A small sound classifier, trained from scratch.
Data: trained on two synthetic voices taking turns or overlapping, over music, noise or silence, 26041 training examples.
Rows from expert 4 of block 3, named by matrix and row number. Rows with one number belong to one neuron. Each number is 128 + 24 x the weight over its row's rms, rounded and kept within 0 to 255. All counts start at 0. Numbers have three digits each. After the name is the row's rms in percent of the matrix's.
# up: expert up (model.blocks.3.mlp.up, 8x256x256), inputs 0-255
# down: expert down (model.blocks.3.mlp.down, 8x256x256, transposed), outputs 0-255
up.36 091:130138146115147147158129116106163125107120082137129145094119128117168117154122133112114158113104122152148092163119125111189097109142092140130130159181140135138149132159099140118115155112105133160144130152127116176140114129169085118134094134136148132115104121168144121165132126159110107100085117076126139166097165099102167142076144139147121122114148099158119112121119145125164142095127113166133098120111142142153150143160129118096061142112146145182112124130181168098116145116129195113133120125143095168156130119107142083124126091116180150135143091098106112121161160129116163102166113136100104118140090151134108168133096137166097094104105108100094090114139107117174138170126124102152157132109109128107125113105110171118117156122135135157161139107123108123107129118117150
down.36 090:120143107110128146123119079107109146123121071141186100126092139134107099128175149140096139175137133123121070115147153093088145118148132097136133062090091135136097151098124128099144142102102150143176151105148141155148153167129144153159113123167135118154112142157110110139071137152106113130134175136123137180113085119141116118159116116079125127127103126109131122097129101142128126134141131090127163110167139153178149102134148145161139129137112077094076092072112150142156138123130106123115109143105155109144163165131120118154115119136158167133088091133139155186141122090121149143129097114136130130152140133119144128109115108141159106121160125109121141168131113140143151128149089103153152124112132174129134157121158108091125132170127106147095105114141102120138079133157151
up.37 097:103109125110130080123127102101173135118123114094116138070117127183178173094137129158121116092129138111121145121106140128103128111127079142132147156122099128125123108144126044113123137131103115144155129136140117116151160095154137119127115143155112135121128123113087118139121132145143132094083133098092138138144110075124159174135132154141119126188153132140130083143088129143128173106126124093128149086109122158128122095114125107109162159110157146136092124110156153137149121142121186141134143164106108128158119183112156073186159150131105137093115138103115095110143095147108162106133124172137116072149132112104140116166158104106110090092115136135131143117120161132112165086143150136123155110163148151121134099146147110136111140132104135146108110111097155104180152120151106
down.37 099:067108119124157137140173160116093141103105123142144120119146128115081135128119131139112118124121157149122126141143113131120146123083117104119116108159139104162152137073132126129136155173132119145175133121135154131115131140135135111124113129091110119124091133087119092138149102114131131168105123156112081207153136124102131072135121156118122207132142149105110121144134129122183143142149114109148130123116145108122157062143123131122098120098126122122130131149114145086084113109148080131166151113190152159146143089117108102163117111127119078152105123135174147180129134144123126149144161125106145098133109135110139113098146145142124150116124130085127107129098190136116130102102136152097124101145145182090145149094133161117099114136130082105148140126150123170113125160188122
up.38 099:128129113148089103122114101165091142114125140125175098116125132095117094080135093119114079108150144151130117119149147140134122163116123152150097110160113137114087136120147114145140133126156148138144138125132144071151164126147125101154098135127122086086120139116143149116109110110146131162151176127096123159147131128106135113101121173092162151118104139129141117094165169118122136091145127106073112149109174118129109113139102110088082144140090117122139132147082128110087149125106133086148081117116140122090123178180107098147138161116106131110169140142126086132146119081102133102141113166137096106112080152146146154108124126119167141131124137156144132125184134116201183101103140141161159132139139159157158127128164164133139132159107129114126136136120112133087134140106083
down.38 101:163143158155149092136121120147122168135095112121099117114131097126093153148115144073156102136119113128109118174130074173151144120137150130142157093085136143135162124140093146101134157132094117104156117121063138115136184111135144142110111146103142150094124124136132077133141114114150127158101135134128145104098131155143127123112123176120106101120148138148127159144098145146161124129113129155157075162160120150107080092126106175150118136122083171132099090121111138121133119125088083079173134081101093117112105073152109141116100141117152110134119148169141133165139184115160132167093108150142138175131122155108104142120141166138125099141163087119155145087127124079098108113134111130152098121130108135116162144118125139123159165095141128125146131123141157128152124137124144
up.39 100:115125160080100155108156115131180132147138192166142123099126086089090136153113100122107120116151133111110121128103132167087135139131130102167127073137130124104118115132091113138103123108153139104088136150058110182145177140094124117112123104152140127127159135134143121121163167152115107129157111166119131158177117149126113136125154177094148148162084126109158171139130127115119117127104108169099112092148126132136119121164145116103151106136105161130165113184153138142147132134109146094105128136135144138141152152104110121094161127099111101108103085102110159154094158143130110099129124092162133146105048135130109132119112126110129122110158130169150142153128114169131135132127123129127146131126130153176138107090128093141138102098080109164120162089156125137142131108142133
down.39 096:090153161133091116116142087112127126139151106123149135103128183093127135124162135147138113111093114156101110103123094116161139129101134129129129144120087129140137159128112132177160099140107144105128104158170147132144133094068108131117115158130095144129143123058141125113106116125121161133118125145142091128147123101110138142158079170109138136144141099084113045158110139114164144171116141116129106100142101128116103115119119172078110114136132136157134150116118154086140114134129120144118151151156155114120122096153156138130154149159127101143112075157125149134124108142086162106100126141165175166138111118133111132158143105131090133090109133138126083154121119078103171153184086127173121120145122134135106141108136154181138118135168172118140113153094145132167125151144113
up.40 124:117146186097133128117128142162141103105117108107150109154144144143105118136137145153132116128134122090089159139123159143155126145130135121137196111143067123152130104109126095169110173116127145115119115121092121147129109123155132112067122138170148149112105119099156134144128148116094107118114141109127089124144114106112143106127126170172132133164127129105137120123132104130089188151108207127151116124143144138107145136114124143118102103168140129142091100151127098099163149113121099140113122125149151114148130191151112120139122077130114163160151150131126086108110131108092147132174132131104107119063116130146142133064136121131116121154115130120103054120148123131171084124141075170097148117128140109106151168144142121144134141080119123172147138117142099128163128131175147
down.40 117:100118118151131180141090146116138089124113101167139134138110102115096116109152109155144131121126092131157145146086078138146092095123135114136124130151124186112116103148140104097152077130139123080093183137152131121175090106117096121140087143082132141152087142094140140108115162129122143081095153125110114132109145158118100155103136142154127136156136074131127119137129139113118122171135126156128139096150147119139057147158138122158168141155131120140139129069102126123108155118109142141109115112157089136127162136183135141127143098106179107156092120084158141096154131123140131111110101142160113110138129093122116108137146118142151131135166152136165164120109122105118144109123143118170148153108121145081111120128165107164155146149131069171110134142106127127140174112165145
up.41 110:108109141116125132145119139151121131151139113155095134100172091102182134159137165121129104144089130085155130127147070105145115130109129137119122093120142164131154101143113166111131081128157150087101126094165121182146107113103138120140151111137149137131136138133101104070131139140125141149139104114105152170099121147150088159142092114142132116115073131131157113080154096117138079125124091108124091118150153114139143132112171143111146118107107119100127124072100117146117138142139141143092154138076089121082081150153203131108132165144138093102152136087172127134148133138139120124144153158147101131158095139132080132136141122098162120159151141130144089139131150137116154125150149140071090124170133133105174124121110111156114168113124145136120165118105133135145133134114097
down.41 104:117159108109112101145095145118143158143141161126181131116115120189131099140139110126065156108112144123143074167120128122144077113135121099092137141120121092114126114165141058161105114124094100131092120127131088167082184138119128126149101115144128157124147133108119110150159126139123113123126134123158139119128166123103120158100143126100113146178151163099136102124132119150136140124144087184148143159115093128135107140110103109113145148100122171125150167151098143114144133134161091104100155160120183135122175117098139167141132112145136127135144095132122163121067093117119106122093126164130132141122130105146145116117151175151135139120131145105090147109145128062107113166144131079144161152114106137123127106146103117110146094169159095146131112113142144092147164109114133
up.42 118:095120123136163155106101119093130143148122139114112091108170122119082118155126123127160054128164124135157085129091138121067126168160148087137099122074092141106131164158162133111150115144170166136150135102140132154110111113102142104097154141145111115136074141109139124150137166178138155129104160065149152152131098184113150111134121142120106107121100139121106101084131132115140099116155128135103124127134102126105159099118108124098152167146122122128128109142105132095130110143149147116131148145082100164122116154152143114105120099129135124116120158141095102119162168115144159101161126153149152145114133139154144153075113116133127166082117116145171106115125142150073117097147109110116132116120122125153132150189121162132113145121127129167073159084138133106114146120105126
down.42 101:131134116118126116167141127181149144121129145140164157093114142159125110140111160161087165129130097153109116074152097116153098134096132120075091164129177139108101140127124094130098150138095151131075152120102120142115160118114087108113105092091105142101124115128144148080140112144114130114098152179090092105137095150154124159129149142101115087130122145170148096143168138110133105121116095133113145114116130128171067134155097133142123104120137165162108160138150127152148117116137116115151149134116126115181163127119148152176146154158089096136138101125139134121138084107146150127102087117116108135180104131148135129139161145141076131127146108148114110146093116094136182121146134146129085103169156138111138135109100111116144153134163124156143156148167149132135087113119086
up.43 107:096118162125092161154125093086134142122099151143120171112114130135133133103138129108136190135138119149100128122136082129149123129151134161151170161183151092099119115094149107131084146109076144173111123099155164095157125126138096127101184129120118108105135169143123117117140109121104108151158126087108143143131144108103129138104107147107119126100095076171145124126110139151132101144140112080118135121142146138107137106158105125113070112121108131145097130110118170135158141139088148135136155141129149126142131118104125154140114150135129096161151114116158161160137110134095111124158121103104101139132171132215128085123131140145131113111121104102150131091105156159106144158116199115090088183143117131090158167101119124102137124146142126125134104159141099129114116104172131
down.43 108:156073120120136143091122150126095162104106140139182132149177170142115096147110157197126128139072129067167090094136112137116141119138112126103123110131104090131154140160111150158131100094101076118148156105161096142120132110139141111129091103151146149163117140129157132106160109105147107117147063127138089110149080142123106089144110125135134162094103109136142149118106131106154133149144118135171130121125137153111162113129149126131152121143147125142147101168137139139109107146153122117098128150137136114112106127156119092153109133126146143154131141125134171123135096116140098118153137103106186113112167115148078101108113118124189114166143121178131163115139134092181137113122095102139156154143104105122090111152131146139124142156113122137097142138113114093126060134111147
up.44 097:152110126143113152181129113116133122114121153132084158161122139073167137141139130161076129112130124101178109109099131121172136093120127114118094123066139132116150102094105128131072138142176091092104143113146098119103139123118178147097114158150133122140137094119123139122085073131122115151126106191124115128115136172140133129110088140148122123145110118186095160110135119101135100153134151114113141124138159139115143143122163139168077106174107163108102127082122141115139096117095102146145140115130150138113160110132127131111149128179172143128147150144137116100107137128133142138111129123141113160091131138110083120159152092135119163139138131139107109125103147132191123138161118145115127124133179153147115121155179090151144126155107099157129079123145164120110182118154110
down.44 098:100125148131128132102100153117092180118129131124115140145135145193096176124100143120101099155120143109123147104105105108119118119147154157119160128138100133121114103110150127128152130127108141165091200181143128120078109129105074092139119122144112142139132139119114101153082128157172173132111099142130153106142103152099148146126113101137167117130094081131142162141136116131138086098126116145107116160116112151146134146157123065132127110099137122147170145125135126112143135107112112177177118146109118115113130121174136112185117105106146102157091113096144101123124106165115129140129124137164103150120122105116161103174124103126095103147157133118173200131116127103109134110145110177135154126132082141111124127125116092140127162152144114118084175141127166109132125112113078
up.45 098:094104144126124093088092157144083121152141124116075109108103051171179139087153157129161081129117118151138183134144106157118165115156117171129133107148164123150111128128109085127131120111099148095110112134146111175172178127130139111078132064144134137132117119139125126104117142163108127154099089118088124115143123139116125124128154139161139096144117125075192151096146149143128153138131124159111158148111114133136108141156110129125182146127156100130103103129123122146168097147073114102111131103093106148112146119124121151121114077171121122140104116151177128113155113129132136135163121134126109145170087119149101151122118122146122153156144146123102147131116126107175159096155167138104137152127116160131125101124073113106128125133133116096093131143120128133097141133136130
down.45 101:121126110139153150150139151163095134131132099127165115128107127131043133101146117164107136136131100164150130134092091163126085105131078103130100139130132092127126133129124128132153108147148109131160134141086133116138130130126120136118103125098156154108083154139094151143106092130185145135122158091156133132113134142113143132115125151155089093134128157128127139176131096125107130115170103146135096098175156151161158146089173103162116122112106130152151131087148114082162130115140099110147102185139133142145141107120123110065132152122110113111168135160146136120095117127156097073123169098144161107137122111189149118142132168154098113123096122099127121104180118145167175117105122123094076131156146120109102141116115119120143111142144114166170117085135137155108137125139131
up.46 111:106147120132158137136126148141122156116126128164120112110130139103144135146167132082121114127178099146116137111118132105152113155129137130158150153129114105120134074099134149124114175141124120140125131141111101124103114121124116114111105139143160123127164108117082097120132156118119170150131131165148095093131119173128132132125132119162203120103110110105090102143166124098089142108133161118138111116137123098186140114048130132164125178092162129116114107154109142130147153130141125051133156133114090124160137110201099146107147104149143098109134122118106138097131138151119147106092108101165091134135146123088167118110128123101122114150119154124142148166118127107119137080098108153132139097165145153151125143085134124130146137127137141166196131110118169116109104069143180
down.46 107:090102115126137085173086105106148121138139120131156108097138102129164178114139101135155093111173118116137125139092120135131159111155149094146108150104114169123127120113121130125090091103135111137101109110121139157143129117154152132181113135101109117127057154134147154097084103130111135126103149177139143152131150086139179104105098144115129132133148122139132143111153130131153125157104160125115159097124113149129071129167147160126123092136118124159158129110129151132097135121109082153100129148122169126143111122132157121118164139143137144139126129127169100139185138110111127125098152177072132101146115128111143121160155143148092168091113120097121110136082080124144134143138162114104164155116080108083144146116108153136171088138116126142182135102132120171134100172096124
up.47 121:077146130154094101164124098141144106140107136144161126154133152115108143107104118153115129128099135174154137088136149145124112114131104117097091074134187121131144119113097071151147105134076150118119124138161135123124095123131135119111148116084111126151148158152168129180147106134157152147114117165135141142103146141094147124127156124094145119103133141126133118138090145129167105134144107171153137142172142177117154141100117117141072131088107158145091137159115133109122114154087093161127137179114103114168184101086086101124124167146139099112085130121146150153158108101126124153090106116149128152180108109145105079166134114154135119149155135112134097134138139110160120173123178159144106145121131133151119116120104144108148139161119125134115090075134125110112145137097149
down.47 113:133121131135151133149118145134117101121113172176107132133138157133124084148159100086112147137120141136100135144136133068098113128125160129118146147087104161093123112094142126133126104105139108199136168119144112135101141156099129134138159188143133121116135143106092133106093132123125163148131138098143149104118162147147126087139170128143085139113111104174154140082136142126119137108099146105142107145083097093145157094140109072129153141136197152092138126191164082075199155133140155112188110118134158128127106134139129122079095108108109116149120147114143089118121116134088126137120126104141134114128135123154126146127103137097142100122081170109157124168149114130156126123136146142088123137131140164131107129128148123112157123112162088151127088125108161115110143129117140
up.48 081:137113123143125144128155137100129156148124153140133096121172147145149074148136121148143126133133132126109132116145103105100130127134138083126133135127136153094171142122134127066174105099115126121113110127135127114092136122145107116179118117128116110157120065116147130145161058087144108180112075126165099123134157128171129091131152100124153127093147145110149084112169146147152102135098176140154113178106134123133199119099125146105132166194111147126130117145109124109150123145103109129159108106104120124139122096115108110066143125153108150157115163129129125128154139123164108161117130134126139113099161106098149112152110106136141097133114112148112167146169123161150146136150143099126123168122106155177109107122112127143148130151162077115141066136066119126134146115117140
down.48 079:138188096117120107122125103148102145125137140176125103154158129118131087126126172130134085131069090110133167101134122130139089096099159129108154115124146094132090117154117149161133098131116120149148125108132146160107134117126145166097158125129158113123133101123146129130113056113111163097154115114135156132080127090122118143135122120108074161129104104117088118138140135147123125124123100136108130120126096145148136158196125096135110149086137163131149132133106145135172144167186108157181121126169152188130147099144116149163118122164141091118127113124092144131125144112103121103129098156100082091123150115181152112112125107137103122150142117102137157136123143135154144126134143152150126155148133088109131089064132123092097100137157126131144093160148164140160155102126111
up.49 107:133139182140148112103116138133157150143141137098144076138111107146099131065160163162118122123134115132133088134125146113133137131117109115130102103117116115149110126111142122133147123124137115109126125089164144133180130133136115129123123093100184123087132126134159136148092112121106097123129171124098101173154144140147121132170095128146110130123101122137161160124130143117132133110090128107118126150143154125142074157137148124173135154174137108059129079185132202054117109134179170175158153117146163104094111116101148127174125152157148059145114161112123095124143090108111109131161116113127131137117134116142115121078172127155137115098111142159106142123158128111112120101134131139118130087139127111116137129135168142140121133129131119121108146094124097106119121153067121
down.49 107:064079097100132109175116049120095117144085139149128150165108167158135159111161141139118113144125122127124136120109149187143076118114128113111166148115093134113145105134131127116161144147132120131163125134174114117085100140120110090100102153132151118132140162076135126136122169153107136139106114124098139134136121089143127150130130104178124120147119121147155090166141158095114130172126145096175104115127113143126142088181108135166162124128135141129133125133109114104107115104174157096083145096139114148141115200112082097112131134126102159144137130126189150106114115173120116103103103126116109112130109111090110077158138126124126100144148153138117157140150154119143110139152144113080083121165113132136144140129122164105144110114123117175124138150125148128120127152136151
up.50 086:131169111116126109128125116110118119158124126156147128087108068097163147194120116134137135164088101133124122112108124166111156127142146148127156112167102148132106123135121128093126172137120110124118129113110114106130155107117106119116134132132114137130144084151081149145133131170163112147151156145095143143102111139168158131132136134169182127101167169135131086102102122137133153134159131109100131117114165124070114190129106115131123187123099137201099140176166102151159123136147101150122102101132149111151125107133156136146140158122144103148171103065146104121143106138141164094094099113162125120128150130105136148131105126079104135154128158091144155096103114110155145092125117108143132100125132136099128111113146167129102131082089136102131149122108161101128135149181102
down.50 082:117109128115163143106092091084136165117076101100115136150136120121147120114112106116101176124121108130139135116131143148137114103096137131159125124137162120128123122125101163191134147125149158142089095166148124084098086081104137088124182158154172127109156137111170131135110104131118128120107135099143137113151173160135124161132133130179104075134134100100163153137096111133126103138116117145112118155131142124126144106132088133104132149132110106100150133147111158123108100140063139157141124141134122178111148118122193088154100171066131092077111149173121123127116123085116124123159130161144129120138127151105175176149108105115132160109117118156130093142167133121148148166125127125112144147121142098111101145152173081115114134143127132154116160103107148125127093139157134
up.51 083:122118164110167123102166140125120139140162139147091114161139145095135164116178113111113139105107109154118117133143148104108174120119142131115144085113108144124101127140097142151133138122138111143092108103132141112166167133157144170110119125070114156139133109108170137143161144126092132099148088140162103108128163120160166128139124148108140167117091122120080154133159127103146116138098142177112140119104135165097072110110115143137102121133155111156146166125090147105120141092150162140109123107117109138100087146125113102114103099109113135126132131109123079114122116123167088112115151114128138152085123117107107170165129136132112119156100149110117117122154158074142182105133124104127127136157131095060113148080155180153143144160124133124139193118142159165153166118111088
down.51 088:146125123105101148151135168116138122136151105146083157107094135154100103128154140142137107134080108151121134124158110101064095159114137145172160161148141101109114107142189165160138083139108165131122110152109136191101133144094107108164132108116187128103108101127141132168098109136083133154158138112152161131135142092081105138130110109140076117123115144152152098131167115111123111136110116124144132121131155106121119118151152128144165123081160121085102142120156135121127116121155167079158104091121129131132168126146166137110145111092129126137145148156160088113162107092132134103098150135135144129159139064107163128121149116136086088139146122148108139144125109105147088157118175112111145120128142093139119096119133120152090146153152143126120105142126124106159168135093089
up.52 103:095146099147089142120148150092138109113156130091118136096118162102155125104130116113144160151118137147160126142161106104144083143123093125110144138141100187131130144137144145063150137130142155126104101105119101087146151131092148117134081167132119168128138102157182127150126125088181156086154134162159130127100126139145115116075108150120143133106136191127107136134132100115146096170118146104112121145105130089149122100079114136146110108144077140117120119087124132107105129162120136150155117078074158107099166114107151088143098137119134124140148096123108152150168121137116103129126127098109128178136125150113104129109133136158138106146098144130121123144160140154091137116169110141184143104119154162092149137133107140121184145119136196122092109115107106117128125142142129
down.52 105:151153108124141118130150114129140144101140097131091097161162153164099131104160132094148108126129128099141138151110139147066129162176109143105126121157171125136103141153118107118124145108100180152148130152154142143135119077122111116186137113190151147139148142099109142157123103108102129073094095148118129149141158101114111153119139114155093161083149167160122161152121154090088182095119156123107135103109145137141120153130109151121156147076131107132134129105092088145133089160128115102125137123109146124163134115127098112104127154143125087140096117132070087159116133135150142128120142151123122152124095106093156139150104114146115170140126098115145135126174133109141105101112101110114173128145066152115155120078115131107126122139141139134152137177110152128153150079129102
up.53 103:115108145146143109122105162126157150114081101133153140132151179124130129111131155123119103094108148111130169104147173157127130098154132160109147107136186138139127149086124115087146142117149150131169127120088126081159128106126124146149108125124143088154145142126146073139126108092096100108126157123132131108119151157166126117077093129123140129109130098163148151110134099169153115114122128164110120160121141137102117115176154114137146131097109100130137134172139074153145135159117138083139137123136117076104141132082149118112119116089142084135134174108135132123138112123175073106124152108135145162118150133180131069144173151110154092150125133161159122120131144158094102107159133141126125084122136131086091128152113132156105141113102085084116127132100119152152144187110115
down.53 115:144115131133117103135129113123131166114129133132136096155118081122155097144150110110178144141139102058123140103145178113131105113143176135136144118100136133162121153163129127086142079158138127123141142093157114147096067149134149120142174075110109188134141120124167129121107167152125126127125136135124153153172143132128079169139116106096156099134077122143134089138119133154146088126123111131133118092140114109133110126136139123150142130190124145113088128108153183144077114212089176139122121151172087166152142146126087107120116147099056099134144126124181137135140120120126130158100149133146122118135135097121137133130142103084122130141122128110143120083115116094114099119128150131092139161127150077146107131137130125111108136145112129123134103144155145115137139112117133
up.54 070:123106114129132125169092124149123114119109101121146137129126111180169107143157151113152211130081129130150134101106138142103143149153132121158135126106111121165118117140130114097110101139102137100136140096097101105121141113112140137127120132186109148143131156095166083136136133110132147163158098132137126106112136124143180109167117130122184133119125075104124120110135118124160119081109100208174134136165112131174114151123124181123126158161099091153127143145106116145129082124108121140109125143108133114131121146108125124115119136094082135123123122139160115116147135119147140092098135152129114187117173124097173149140124132138136126132102131122117125132113132153127125096108173114101081158094112112129157103124125141109123113155173121147134106160111103155086219115126077
down.54 067:157112148141145136109152158086120128156122114128179139085138147100130091141158146152162092153117099094123119119159168081137139129129120102137122149127154134135133130153125154066113122145130123080133135137173119085161097128134106113159164137112153126149103152138087157123133089120136125064143128123104123158136134190120138098135130154139105092131119146113110124111130157129121172172097104091154142118140132156144136166117090104115131116092127136067122108176151127101152149111112097151115160129146140102142128121139112101147091177083113076138119106155098085144130131147193113099093145101116151104168147156143130114127107122136124126111129120134135137157144104128128121097079198095175128130148134134132127114128130139127115089137140118127138163139111132135167138131068140
up.55 109:155142175104134140078175123098126132117115163156105098145137103110119144159138113113125108097123129100128159131162124164072137094150160116166152081122086111134120145114135104084115096142125155104117127142159107131109134100106134125111131147101122151104122117132128171080113139150139151141121143150110119098135128119124158088112134106132105118156145114110143085169094134128103148164116176119157143133108149103151108125157126130128105109110121060137149161116166116078144139147151114201147137122142088119126113114139098074124118136139121106117172110131134083144160111140161142159107108129124156173196152148112168112129106113125104124169130111109141124127123126126145116133142117127094108122166109162127124117145100160164118110151099135083122166102093145119111144207137148
down.55 120:113114118145164112092096093120125130129178154110089124128117110126115129161137117137141162143109064126143157098080097109104118092153106152131092134145116134153179143137114134138156143147129128142133080088096131109158137109115109153118133116125114137158133180128129114165120138093149107147101110118096141118161137152132107100118155143069123132171090163137101146161158162118137148136141133113141132131101156125150112140120161095106132129120123094129116122151155100168103150143145135089133145120121161158101118143113175105172142162165160125085146117116146158116101095126092052130123121141130149106125109114187157137129125149145074126120123182151149157112134090148141145138155141138066137122088105100087111141158120110141109165113097132137152150129102131098081153123136137
up.56 104:145112130118156168128137079107119142130133153141110113094149161146130099156146149138133137148150145141148120140134133124135147150117092104113117152137120141113092115104142122192098118143106088109121148124101138119122158155147108160144161119136166079134114108148115147124143125116093147158118126114137137162128155113132151152159127102153100121140110116123155098100169122109141134100096100099128158092097133135096106072133110098192142105132168153129074149118095114176125119097119144148149078122140133108147127107161134142098128144132154157150101147084152198137138121110121111095135130146126176114155120128095135073124108103070143097168123113098086134140102137139159133154148162141159089113136145182149147136172109106162140115129112108105073120103131082121114132150146087
down.56 099:098075155137150124165108119134169098103135109132148154153115139098095101153096154100118139144116134109175144104137122128147132126070119105090100117105103139135117176178115080129106125087110122110096127099126132139082140101136131087089108136118076125152144159123138122124108137105119129123135101109116124106097113137146082119122153131104155165132092151155109112143166114139145097141193134122135135126107102067119146119137112144097146119134127118139136157143121115120146114129126143141159122121106148128138162159115167124181105152083170099142125094178130143109159151128112153127181109116135133144112164127129120162117130127164074113145141082110146148113122142152146115140155110110151161169090183157158097136117106178124170081116134155129091136118147120154133124160161137
up.57 082:105155127105107156112136074133107162139124133128112124130139113132106071098122146122121145123142129130122135143133125112156126090138124106149130133092106121136098130160132133122108150102105123131151145128133129146133126130140185094148142142143116104121093158073139163120161149152130095151151154151137137102115107108146090139126124116149123141118131139143127103088106116139111150096118100112134133160081093083121114159144126124104130153104103111063124135114133137086114137141142126133137123170157153106079123159155184155154118118084135184081132117122101149133162123116173137131113112190124134105138110132099092155106072154158171122108126190114130093123061126160111110169148132156135159115104178118148134146141119140096134101123182139144188122103111147160126100119092162
down.57 083:126130159121124078126110107092136140113115127107122190124128135136102184099097132096114127124133105143131136120139089105139144137136185109128174108149123113124180139145152126096136130166112145156131115056145137161136142132168113128098144139172100193110130070148179138121108157126146144140136139136118110119107161115135089170119156141160073123118115121125124119153125151105172118122093112117176160085120154183121079117101087123155113072137093107143115153144099120125121156128116118098133159133137127106094147142111130149159162142161084128167144149132167145157149127135134126174115133115136107142127118144110104110126127128103101098152157111111112127159109126064101151142113126094122148143148106087118125095122144135134124128141131149118087160131132139157131135082109094
up.58 111:085109158134124138138147136107126165106123151107133149131108107099136140140083127122093126101139140187163101132103116124155098153174147136122131116133138140135116097094160146100129157127120123139082120169112145122138143121155136114142160147124134125128117112147122174153132100104104122110135097129156147141122089154107131183155146102129155126085148109136097134086082087134137092147141111125132182182122106165131120082196142138152136129147085116190113161163123116116069134131106109145130097092130092140136168170080180153115116116126120155131152082131096110107117141115113108114158152135101137119146142159149152100140106125094137121118104123124100106131140134075149141148127163091128172112183103138095137101156153142077122131116112116110135088129160123125136122114135124
down.58 103:143127126142102166137146133138117107096143117145152124156118147133122093148102132181092138135087146131099133160154131138164178147094130181112110148141139135116120145130149124153132137127127127124138099156043133096073149125124146119113111139121105159113142156135119159089120146090151137126129100157115133145128120143160170102117118131136132165083096117160152156149098156133108081118107100130115123178099171109130120159128142102097146108119150126141096101126073130103135113119142135156111116136148134146107129099069108120100121084125093134103103143101090160176138124101127170122108089103143116156121150099137166117125077149142133139140171084123159151131090139151158168133105089150170131135089134122117131135172149128138110153168077163127087137155138115121120157116112114
up.59 104:118141125108122119105133159142097127119113107124126156126129177075170105158122145147145120124106127144105183114125109131137099109131128139150144138134124150149136126138121135125132126140095151066153093183120100132154139153092132071117100156152129165102162159133137141122128147126149113121121143122149099147099106124122136138134143161112157117097177147135135113128086138124105125142126136100132153141132117114117154062154117154098095135114120150113130125111192118085154117141118135079132134097109070145116123112164130105155120140120134126109101174132159132150136146126107145093096147202139103120174164165147129136118111095094119137174132101069112126133124128151120107066085102123118124189128126113111128080153157090138095149169134112088142128113116168119112097111087112
down.59 099:125110140119124147121126155070155146124130150105169118124099114118125087110148109132172175138142145110089088140092158146110142113129127125157140133133135105129125138149125132163125094123141148143131147139043129081152148107125132149138116109178140134073159123116130182122131125132163128118148132141149100122164140085115158119127134103102147122147173184114171150150126109149163148140138095150073157111132090149176161141098131152124145148148140132153144088141080128150110102129138103133118120136115134066086091119101146141105112151148140080095123089112129147130100130157104079132130114131143134115113130125102123146104156118121093161128139148137119186134107138095143111119135116117079104111139144101092203122104131112095143110122130134169124135131123107114133165123180121
up.60 117:149112083145108136171155126116159160115120167156103171147122119136081186127080147129122095105161145108151125097090128136115074155101172132137124091054151123088122140105141125145117127111127136131165138086150134130146107088118136154128118169108157117118142166107112129178154141125092139153121125120130147122090109133179132129131150165144119142081111131166148119137173167135132141101124159097141129102146130112125105116134109110137105114157127150126115107134071112130144062119145114103110146116135110126167195164139127108112140135133135127184156158121121098147126148111160102085129154137123179127102157093117142120142130134129149089114103108103136108133121116122116102142139124100137106136122165167103123105138125130118135123154161098102105133166134098134083134112082085
down.60 107:139094113176138102120107165112142085118146085128142141106120144147113120121134142116109132108117092163177135143117144082160151130135115110147113168105095127098154162149093121157130152154140083147144178120120121126103141137153099119135121121143116113136101097131145133097130079140173116142093097110136132112143136128131107182126125144146069151169096139126168139137159099105158146116181105131172117131122127106119117160135135078144134108096163139131111125142112130098129134136167104136142135097111136159118130096117151147114122134155107092142136113157154112170148169140150104105124130169084134127141126144155076142105128095146136101109139083139128163099081061174126150119141110159161139134141105095152140178123069118149124120122125104072158151130147140110088100128155124
up.61 100:138098132110177128101140101117133158114115106121131083106113132163161108165141102116117094117131130102116156112104139160149093124155128077097153136157141128146114130128142172130131196070129111102131137157136110129124172127131103088152112133161125147105142143120128143134118159135100121119135116164169158101153074115121161148126139151110142119126143116111170119097169073087112153139084097131130154107126115142131151191123149153139172133051100110095158159090130092137139119114131098108104158160105133103171125108131114139128146117115141133118134120150140121115141122136158137184134118101177128086087139122103151125146051124135123142121157143108158145149137128145162117154125101117141135124115179095134133132180105115111113163122113121166146130143116128107102092143136118
down.61 098:109121162124153118115129128087133117136168132176107114155123110119077170132136139198126113148085163046098142154091141137094166124111139114094118125152113139099106113124114158116137076125147119115104127113094134137138109147136146141156112107124158116201094128131112128125130134169148137129169146147091140158126126145124147163094135150132118152110178138163091092126162151120107124135123158091126127133132131104127137163138110123146151131171110139090123121137126108134155094183158125200113123092158103096159108111117112141137129118135101125108143129180114152149115125145140123160089133131077098109120110112140103126093139145084092124169096129128154112097143093160131115104117112155140167140137127124130137132149126061124125125160126153097091131105137159127098119109142147
up.62 104:147123162136159117121077097148136088104148143132131117123117075126116171181107129141151080135142109176086129149134073118149185104130111146140123091103132163161170107106152090100114090151124111095139148109142154120115120138114122121151112140123135121101095128128088142097133109088147122107124107115099146157133113120055118206107123132107154142154179108149119078136150126118145115108151092184164106155087146141149143138134124102147142172152139119142108123152118143143136132136121136105131151154116140126114149096084159133169133127134136121159171093143150085134103142127113162152157109130117148138114108122094121134141131135137102148097135093106135100106083126147153132129117150124114120135140149135111163174143140143083120091093165131104134097133141125120105094121150081
down.62 096:127136138147184141129117131125122160136089122101153142154132129152171148071080089144085087113103148107143093121129157111115150133102128143119120099136120145090117134083142178162113150127136119159143100117118113095142081107168109117133136161122145101143141120123141132141075162139106119122118147154128134111122109148146130093184164165183119147081138185092107143116141098095096126143093106117175115119201131136158140144093140118140140117152096179119137119125128103103134124157148117149143115116120123125102174153141139100123141156105135175115129141180129157109096146137153114086079130132133066124133130157127096139149158107128187120101164080157105140132114136149110147093135100130158099118107132150134130146145106082115107124131126113131146112128110124124142124117110140